Weights of a small image classifier.
Model: 64-pixel images, norm layernorm, patch size [8, 8], width 384.
Training: soap at rate 0.0023, 22200 steps, batches of 128, held-out accuracy 99%.
Data: trained on views of escape-time and Newton fractals, 72500 training examples, 39.2 epochs.
Rows from block 2 of a small image classifier, named by matrix and row number. Rows with one number belong to one neuron. Each number is 500 + 25 x the weight over its row's rms, rounded and kept within 0 to 999. All counts start at 0. Numbers have three digits each.
After each neuron's rows are labels from the 100 images, of 14976, where the neuron reaches its highest value: "responds to" is what is common among them. Only what is clearly more common there than usual is listed. The data: views of escape-time and Newton fractals.
# fc1: MLP up (model.blocks.2.mlp.fc1.weight, 2304x384), inputs 192-287
# fc2: MLP down (model.blocks.2.mlp.fc2.weight, 384x2304, transposed), outputs 192-287

fc1.117:535518484508489475494489470480515517521488483486482474515540448489532511509466510489517527545488518555505508505489486519503485494509531504536495534510533451514497470489534503553507502449508501504503534533524567476482520509458476545475506506485530510480470477462524471472502458456484492497
fc2.117:531463484510497477494545526485488493511501478456497487474491504496476517509463500571527534561520477538532474487520477523502451487490525507497495489444480502447480500500517538512490478520533462513503481500440541512545490483533521491490500531489513482464519503493474462538522489512525539469
responds to: vivid

fc1.333:535517530491507508500513495505478517581499475474517471524452487473540480497485492521480500516464486491475490493516503469506526486506480499518474501522516472537487468476527508453490519462480456530516459504481489480510508535507492499529489501449488499551517500509484517481550520502492498503
fc2.333:531503511509526489527514455512454500480532519499481496513524536525524487479485495541532550510509499527517530505507518514521529518571511475533524475510511487476511477475504549490511484526492529468470453508495476496503487503493535487463491466517475542494476466474529486454532501522524471489
responds to: vivid

fc1.509:490512486488427496477530514498502506503546502488505534464510504508505487461448515506509510511508563515479517462466527479511491494469506517489516467498510498529512453507490526474483486517534545496465484485551496507488479491489516477514472526517532451520509437495472506495536497473490510535
fc2.509:475447526517465492495501543507492504443512497493557515484488500523477512524499536461531517489458489540500524507486448446475519548464473491477449510515526497509497503496477494497529487480479459516515527484508528538490491438531472495526486480516531484499505503499505476490472460547523506467
responds to: vivid

fc1.464:510468546512506523529497536527457520489481472460496481508497505492525481478510524508534472514448496509487508477485443513481511461524534473496517467525537519485479482484486556496511534489488458508465512520508535477477428524438502535486498530532535517518543471506480515495501548474497542536
fc2.464:418470527483481528483514456479506472492501530498495501505550506492477508503486494534518543502540483491501474500469542472525493411559484516537472522465501500481559473489495487451501504484491509527511474455521495510497519509462534533501497499476488518532495493504494516480512511516517496517
responds to: pastel; Mandelbrot set; burning ship

fc1.675:502521488515508466504488509507489492468447462498521511504452485525496499502513443478526518507535438457504490517482512479497550498480489514453469498510493519512497528538490481499553459498476426527493479518520529515482484544508470491532463479527518494532534470498504454495553477528522477513
fc2.675:510497468471507529487454491530533499481513516465495516497479507493488508535478449490496475505506531532440501521466504498505427495478522535517523489512513489446477485526505526476461513463518485503518496491494528503508507479506443473501506517469481520489509485499558478492503530457521500502
responds to: grey; Newton basins of three roots

fc1.113:502494519520513510481524514522509505464463534520479518611497489445593533482506458466490492494513481509517458496503498532537498478493534478547523505484551511486482518532479539487498516506521492476493489496464520495519522466492481467513470478510543489477525534486513552500531520489576518514
fc2.113:481522481517479521483491507524501476490509465472526530460509536523507499473487474493514458494467506513460494492485489535525540468505522460553487490465512480495497477509450530524477508509484513510529476469505439472451551473549490512483473515521514498502554495489505503513507518481509459470
responds to: cool

fc1.358:540508481493479533472512510506477523448519506476480515570529518506507504463505517551521517525511528484483510487471549528461542467463525508457493443524468491472517477494503506487505462491523523416518514509483486496506526506510453526485523469501511520453487525552495500519507518479495497475
fc2.358:479544499464488449538527490508471523511499504456458472524506477498479467462511508535515477481500522462499500508482522523467492514511507475477450513498489488529463521546516469512474476524545468515481465508470479493514474508480469517553520514478456470537502512498497484481469499479508531532
responds to: pastel

fc1.389:489488480501511522478498493506469484471512563509503491510490496474534493517494513487470499500533491513539524525476485511484507478529529526515483500457516493507545474527494528489500507511523510494495479522453506501522552509502543531460489491530535446485482487496506490481492537505500545530
fc2.389:506496517461532502464555494516524474539504504495520477493495517527507493532481493516525494509490527487493461475501526516480471496545494480489523504476460475506510459474480492448493524530481480450539489519510492531507496479477533488503454563484505505492520463504469483509540530532483508496
responds to: dark

fc1.20:481450474536516504483459494516471509508554513498493489477477502496482494476504494521475509509514494552495487480503462496518509481522556522493520449493426528521487507513469519487516501527441473493482493490468521454447499526443486484531483518542535493498500475500513524495536494512508479467
fc2.20:487541512512534483531505499490494487502505475512515499475520527480494491467539521498514486461519468505545493556521478534521504524560508523503543526484525527540485524503477478531467487510510492531450475504485506518477527491438499506516505499506460480527508482498506557485484553523467512521
responds to: cool

fc1.517:528490488466486493562480480495480490529471496504484513488530507471497481506466497474467435511485493509523492504507432496495516479436527477487504505467515475488520477501485464472529490451486481496493480502514552504471470564469446512511490517509459516497472497496460498527532488513476499492
fc2.517:492504518529509510527496456503467446499484488489497462505528558511495505555479472512493462489481486487483464498527475508537489521480511513517535510456467561494498457499532512477492483502515488442513456468498509496476472530475504521444468524503486548492511561485509480537516488479525545475
responds to: grey

fc1.528:513467475493441512499481534479412503526515506495484515495526498500498505509464514545494500509538528521516458486503536486473502461527492514483508516487460527498504490495488519499528516493425486487478488464541470490447561468497508545505440490509533517516517490531511511461527506494478498479
fc2.528:500497526506557475519532505481469497544498523489533524481494507486481490540523476503505495436494481472555470531493489491499481485515487509508542464464506513478503497483473519454479509477462425502468471508524469523498497469468500551482498518484500471507521463520511526494486570509458494495
responds to: earthy

fc1.248:510504475534506471446515488498505518530527410525492507497526502428512522490537496495448531500490517491505529494512419476538482529501503461524497518491544526524497484539512545507543516489486487433506517471497506478492513485476493532478498510504498493555506495519492549481503527497490514458
fc2.248:471475500487514478490543481467512489463472541511535469505512475466485486483482499497533524535530490492528486490532495503475461489495532509486475538506508474517571484533527481519467486493530474463467475444537514545537513516495503490505527498484526494480488476505494517490477532511497512491
responds to: cool; Mandelbrot set

fc1.729:508527495528500477481505526518497473528511497538526538507519528522495509506458502499520513495502514510517503518500460528500497494470507481483504511517495497538462470477484485509482508467477482471463513523489492509495478498508494527503475545523522493524492433480451485516515531472486532502
fc2.729:537443537501519545502520509520504504476507488460549514504503485530428512504527555473516480492495486561550452516533445545500505509507465492476495476488503498474504470473514506490514464463484449504482502494451486478469516494504471497538504506507488448483490485513527537510461507532506489487
responds to: cool

fc1.54:505471465517508514516511525487496518505486483468491474490480518492492508507501505486525504482492449494492511480501492511496520441492502520526497450452493454514516495497497523506481513505455491515512502536497563477546516548508472472491519499481501526477513481498486530497520509477460514487
fc2.54:526519462446520515498517474456517471509467493497516489518531521543462479474433483484496488470478468478537498501497545508521487507467481533517523492513490490460509508497486483498480509515562489489524444528523476495519515501564496522519487492497504507554535522506519475483474500474455450488
responds to: warm

fc1.313:515512462471495524506445534529501498496544470504487511468537525508534506510502523514460515526447452531461548498503503509470482513507487528482486451487474500499501505493471498471542523512504494479513538504498493504484522488545481474522482553520538488511485494482491486487494531520530466463
fc2.313:518478484470474526488476480544532524528476538502460506495531510538463497557474494479512485470524504470544479523513517485509476493492475516490491456473459478504471475530516529471505485531515475453501482499510478487525494497499542505530487527463447491516522503507516480484536503499507477452
responds to: earthy

fc1.573:501480468519502481434510501510520508482507438518503511486504481476515492478477539502456507531475483508498514508489458496510494468496520484526509485503532497524500511512480529495508528490485515474512523473481508505506512484532482508450518485542495513575504493489498465505497513488502522510
fc2.573:463456489488510503502542511511512481499450502511523469534521487454497523522511503470513544523520496460497495506516491466462446454538535488497489507442519481494570506493533497494484508445539455501457480474513508512541480488503499458527524496492519488530512470512482505492487531478472511471
responds to: cool; pastel; Mandelbrot set

fc1.237:487493510503482480500486468511489488535467474495505506524472451532497515529501512483513495493476484544511519524524509514499489508515486503549529509497483504538523469477480510484500508480524535498496521517465484518494496484469527505519497510547469465475462495512525512465496534488486524505
fc2.237:546482517504487541504516512465513469526536466513506532511496528538490493559484478505481463487525489511458484533512494512487506488532519521505531527502478476456501480508550509462479518485478530480492472554499481465490512468447516490528465548467479453471499515500524504531487527482504523473
responds to: dark

fc1.162:534474514498474471473494488518451556509510489469511533517524486471437495521525505538498487512481494492485488536514511484480542520521482513515519510510517515529491496477470453520501515502535547484505513459465498529508498465529502498494497481507536519477507505537449518538496514500522527500
fc2.162:517480500528501531523509491520523488455515467480473504461518551508504511492475467519481491537506495492479524491455513496593469483494437457508493470504504507502507496522444504471485487498479498520498527526471536507485476502493501525512513513452486558492491517463497509509510505498477506475
responds to: vivid; dark

fc1.149:524511531526524530495492523540457488512523509500490503514498495493482479480485502508474521492492549487477496511481482474525501532488514495487490531535531495508489505501484509495500533504538519500514458486507532518460488501537487489540467469535487511465495494452456496521485521519475561505
fc2.149:548515531522521529486533480510500532474493526509494490455468519497560485492479545499457479522452523498498517538468507528487483468548511480470524469487489465497519503472487494546490511452496521525520532526498528466564500464485471492441497509530567473506443512455504503521471532511541558517
responds to: grey; Newton basins of three roots

fc1.723:510508505510453512463524502511446530504473516499448469506463488523480523543514486495507486473532447503499503516532491509511490479483467467503508503492489531510482473506486541523490470512477455462520488517466506489549497505513527507506502484490519518512501510474493544469521542490493495459
fc2.723:524502489526529481556544477492490490523483516496506506488544508554494448495499488501532450419538465497535525498490484534489511557519452481502552431485527499509498527510501465519491487487496501477517449535446451459512469525519507499483493464527510501501514537470526499518513512483455517540
responds to: warm

fc1.684:491495453483508506507486452495500504535539511478472512488506518460554481477489483502490515515484528516505458473519511471534562483495501520418508485551426532475538513479489506502500494499446461493501494494501503482464510494481489501503523494478487506478532509522484531483525481505494487476
fc2.684:480501482503562487504509530487493537518419516508485515489522508499496501468512502485492489401511509476540494541531479512518506473535531503466513511501462542531499540517507512499484491536509443522461523506492466500470481488485500519517497486529457483503494509474517536482486530511492485508
responds to: cool

fc1.532:542523493474491511511475510522467513483555499511515499512495494514507500482478500534529516525489495487491512524472462507487466526499477510497535457455476509509496517508478441502528484470497529540492510519472477483470503495466521517492506502471485475492536487501504500522466540538508523489
fc2.532:517495504464492493497524503519492506505494493511510505463503492528474518547466503484457542497450532514509501470493495496507502523469499508460542465471488460514496506496481506506526503458523513481495518506533498494487494516502512496493489480492504454499518520484496504525518467494522473477
responds to: earthy

fc1.399:511534487486441456495550520491487532520522531512497502430471533478509510464501461498476473476514485492487514462495509506492532511457519526513532468504507482492507481492477530489487518524540490494447502509515525505477485524469524492502509541514509502454473462495453491514486454517518503548
fc2.399:495467515554474519513502522495518488458477500481548526480490490502483517521508515442494537513482525551475515525469486453489477514524509476529480492524510503519538491492466503447524481495507478530498478496481529490516461450526511480500487465513517449496494464506501521471536433556537507495
responds to: dark; vivid

fc1.104:496457515489559491474480559472469504491481480476482510481525511527529477546505517481537506508482479444489529500504478526473515509522505504479455457503493500475489504477506525473528474504527527474515490520451540500510494520548428483496503529517534515478454502534509512531509476503503517517
fc2.104:497528519482521502464506504479529534500486492496492480469514477543506466463482452495514488501493556499516460509516546520507487480471490470485471496467483525496511497527502498475508494506534509541489507492522489498509490536502546507495470498494466524563482491515478487471479507468466481480
responds to: dark

fc1.634:525541562511496489465492495531506492508525511464509534566501509513488492503503509505457485503492488531498463508502518503490510536518492475540451486516509528499530475531515447517471544501478477542461498501475522528477500506502491500522545536491515530515493573522429538498481513508519481499
fc2.634:479482513507506512530469463509557523467510428485489482451497530507519502486460486556501489497515523488480505502480507529576470477462492509501474483453532511538502522520505554456491514527501450513509537509516520520499521480490490529476474445450522551495467518488503484506516518493521484497
responds to: dark

fc1.320:534538552517496507503492487499531523491536542528514541504459539494498488495539492519487508469487506495497477488547509490507537536530515496512499474500504508508525477516526491503510492501483469492498536510490514533490515493467508472500509506480532505510475544474454528507462490467502490540
fc2.320:477503498499496521505511526507512510508488443483491480457522476527499517463505509521520471539527498508488464507475500515568472464487500506535512511495544533526514575494505501448505520539508454519469522508498550523483532484512532526492528471493547515509487482457472489510496506507505536473
responds to: dark

fc1.567:485485567502517510499504477497458519526498510494483505517466528501511526531513505461503466517545471481557473541535475526499468461485538495512533524473500506489477503465481510509501473496545464492415514529469472526467486491477523477469496518504497512521474525503496524498470543468508515494
fc2.567:457510495492522491502490500494454471517497559488508521520518464507493458542461487506498501490470494472496510477499463495491446518496497515505507513492490516483486484483499507525468472487496518489520496504541488457515461521522469522462460534530503486474477501501558476500538514468514537501
responds to: grey